{
  "encoder_arch": "regnet",
  "model": "image autoencoder",
  "dataset": "simulated stained blood smears",
  "train_examples": 48750,
  "image_size": 48,
  "crop_scale_min": 1,
  "horizontal_flip": false,
  "rotation_deg": 5,
  "color_jitter": 0.2,
  "bottleneck": "plain",
  "downsampling_factor": 4,
  "encoder_norm": "groupnorm",
  "encoder_activation": "silu",
  "encoder_weight_standardization": false,
  "encoder_channel_attention": "eca",
  "encoder_depths": [6, 6, 6],
  "encoder_kernel_size": 3,
  "encoder_stem": "deep",
  "encoder_widths": [80, 160, 320],
  "loss": "l1",
  "latent_channels": 8,
  "decoder_norm": "batchnorm",
  "decoder_activation": "silu",
  "decoder_widths": [32, 64, 128],
  "decoder_blocks_per_level": 2,
  "decoder_block": "basic",
  "decoder_attention": false,
  "decoder_upsampling": "transposed_conv",
  "init": "trunc_normal_002",
  "residual_init": "none",
  "optimizer": "muon",
  "muon_scale": "spectral",
  "lr": 0.033,
  "momentum": 0.95,
  "nesterov": true,
  "orthogonalizer": "newton_schulz_5",
  "adamw_lr_other_params": 0.001,
  "grad_clip": 5.0,
  "ema_decay": 0.99,
  "steps": 5500,
  "batch_size": 256,
  "epochs": 28.9,
  "lr_schedule": "cosine_restarts",
  "final_lr_fraction": 0,
  "warmup_steps": 110,
  "weight_decay": 0.03,
  "adamw_weight_decay_other_params": 0.01
}
Rows from block 9 of the encoder, named by matrix and row number. Rows with one number belong to one channel. Each number is 128 + 24 x the weight over its row's rms, rounded and kept within 0 to 255. All counts start at 0. Numbers have three digits each. After the name is the row's rms in percent of the matrix's.
# convs1: grouped (10 groups) 3x3 conv (encoder.blocks.9.convs.1.weight, 160x16x3x3), inputs within the group 6-11, a 3x3 kernel for each
# convs2: expand pointwise conv (encoder.blocks.9.convs.2.weight, 160x160x1x1, transposed), outputs 54-107
convs1.110 092:129084135096100088118098142116131119125153136124134116114132119134136129124130122123136126129131128130135124088090115092053071132070112129137136139162132123136137
convs2.110 065:142152176132133137106125142137129143120097150124157148131084122146084128124125142143158132079152135119149148084114114104120080111096146142134128111157142132150122
convs1.111 057:145153130115175191172167091115120148107097128116113111104118124114119131132120124113119130118109128114115123166122136164211165136186130137118133086077160133112099
convs2.111 103:100088123152145101168136124129130110176137130135152141160146117167108116150151109105138151142140135155144145123128151143116155139172124161142143148129100096133147
convs1.112 101:136116132128131121119116131143102112126086121112127132135127136131143124132125128132124127131157138133134129107094105077003112137083096132121130127124133133123134
convs2.112 073:127111076126146136182113120140135126088154160125128121178056143106088133134132164141144143052151130090138144130126150126148153132171153128118047146120136140153143
convs1.113 109:130129122121134128123114134140111105139100119138122121138119139137134129146124132132131133129149134132130127078115119100000131114111102139125129130123129148118127
convs2.113 082:148123068141171145202126129126126145110163133128136133168071151114127135125118128132157146048166139076137138135145163116159160139177154144120067136099143137134147
convs1.114 054:132106120132072115126156130122097119096128161150163143131138145137169174140156147115126120122141140126131123125157136130169151123179134096137142109170169129141141
convs2.114 081:123120157178161138167161137142128119184128129142145118165146149174097096143134137120123147150129140170120122123132147137117136088175135150157158089157120114125185
convs1.115 101:132122133113141129139113115121107130135088121134119124137128137141141136138125125134129129127152130133136126108087112101000110119101088132120131122118120141129140
convs2.115 070:144127093130168130197096147136130128086150137140121117174064132099122139124119120132142165052158139074134138123128148112145141121164150131132065117130131145173155
convs1.116 116:120139120133126117122118152123160126130085124146117093137122146137132125136119130131132128130146137137127125096106109110009094121083135139124139131125139137110119
convs2.116 082:135117066155161168185136125133124155108154129139134130139059139120101126116122133134148157040162157085139136131135149142140141115147172120116080132081116148126123
convs1.117 112:135130127136114121122131132110180129116053101159119071124148129120163138123142111131140128131151142119139132106106130123021077099096153132125130120128125119126120
convs2.117 071:104130145155138138148095156110106114133148128131133127132094112125075122127111123125125107077134139069113125103122140055121100118092127134093100138112122136127106
convs1.118 058:126109129142081117104145142136089145116118153134162162123149142143149170136168148113128131126131138133151123150150128137160171107180131129128120144150135148160138
convs2.118 081:100124156187164100173125148127113120197124116131125096155150159160088124155143122130131159156126147173108147134136135106137142118165135165153162108168126113149176
convs1.119 145:121144125145141133114147120134148121146169145125137128137094138105066106140109148131103131106077109132109139142164123152195178116177121126103121112097105127113129
convs2.119 139:090122156174138090177080129117119114194138111124130103136151082159097128111121124115113125142115136153090090165114140105099160134167090159127145091144122107110161
convs1.120 091:118125124141123117123129129122110156108077096126116152124130123140151145140139135122131129144154141137137118152063115069060082164037144130131130140123140131128130
convs2.120 067:154133110127112136127134146123143124101149163121124148155087141108063151122123159144128176093167110137149135131133150128134137135114176120205126132105138127143157
convs1.121 084:123118135126134112125118129109107128110068112137112145114134129135151148116153127126135127141153151121137120126052145075047069128070136130117128137130127133131139
convs2.121 071:138126097103121142153158149168132126116148151140126133187091114110066147117135136131139175092174125111139138130131141125130139135143154104180100134081122132145155
convs1.122 057:122120118112084112145116138121098127091137172147133168130150148157177174139167140124132138132129139119152139158128120118178149137130144124135145145165153129168123
convs2.122 089:120097156156099118179111116095132106156149126117110117157147122148120097127119111109112152141102158154116110108118173107118125129163110147154158141170133118121129
convs1.123 096:134108139125144126123120103151075140110078124105109167121129123133141141144147142120131127146146137135145124147075124060059089153044133117127127131118137138134146
convs2.123 074:148129129116114122135142156115131118130146134140121126178101146123059133136149133145149167116192126140159154138133155124136135137140188117189139110120146142140178
convs1.124 098:125119137125142114128116117106099116126090146156099127119127129128159137126143133135131129140149137120140122154046124072051094104091118129128133140141122140138138
convs2.124 078:138109064116107135186143143137138121071185151139134122166087119112049133128117140139145168092146117099127148140126147138125153148140141122170089130095126128124180
convs1.125 087:134115134129127121128124119124103144125071123118108143110134117132162143116143125133133127136158134125139127144054110079056075127049152131134131131129131134138132
convs2.125 062:128114092124094110141123148136131135063155147150139122156096112130048127108129154118128150066131124117140128138128148114117132135124145104173103148070135145130149
convs1.126 102:139116123121145128122117112152103119120090123122134154127125132148142135136135132124126130143150133126129122122059123089040123138069086132129135133129118138131143
convs2.126 101:162114082128134145162143143163138145106164152141124145166095161117076120142138150152154162095174122113163151149146153168152155130171175123177102142080135144126187
convs1.127 125:126103128118117121146125110109092152114105156164117147125165135159168164135171144122143128143151139136156127134095140105106108133114144132141145147143154138150150
convs2.127 089:147139161161102129138107140098126115137125119111142106174143151126110124124130108112139189160143157176122136121138178118133133130151138132197186133174143134137151
convs1.128 121:132188126180255176106207117114140125143138119122110129132115129127103103114113119115100133111069107133103128122120128129102117123111125151137130138157188118148123
convs2.128 169:095128141171107117169128164127097118138156110115123128153140139144133138126113104103108147155091158159100123127112158129118119107157086122142154129156123104117117
convs1.129 089:142163129158253160133184123123127116130107096132095121125119141119083100117096110113118136115086117114101131121104128123085114132116123146126183124150198098123105
convs2.129 138:105094123134099121180127108111128113148173112122126115143131106143125147106149126109115156171069172153083146117122160127110117103154132138157163089177096116119092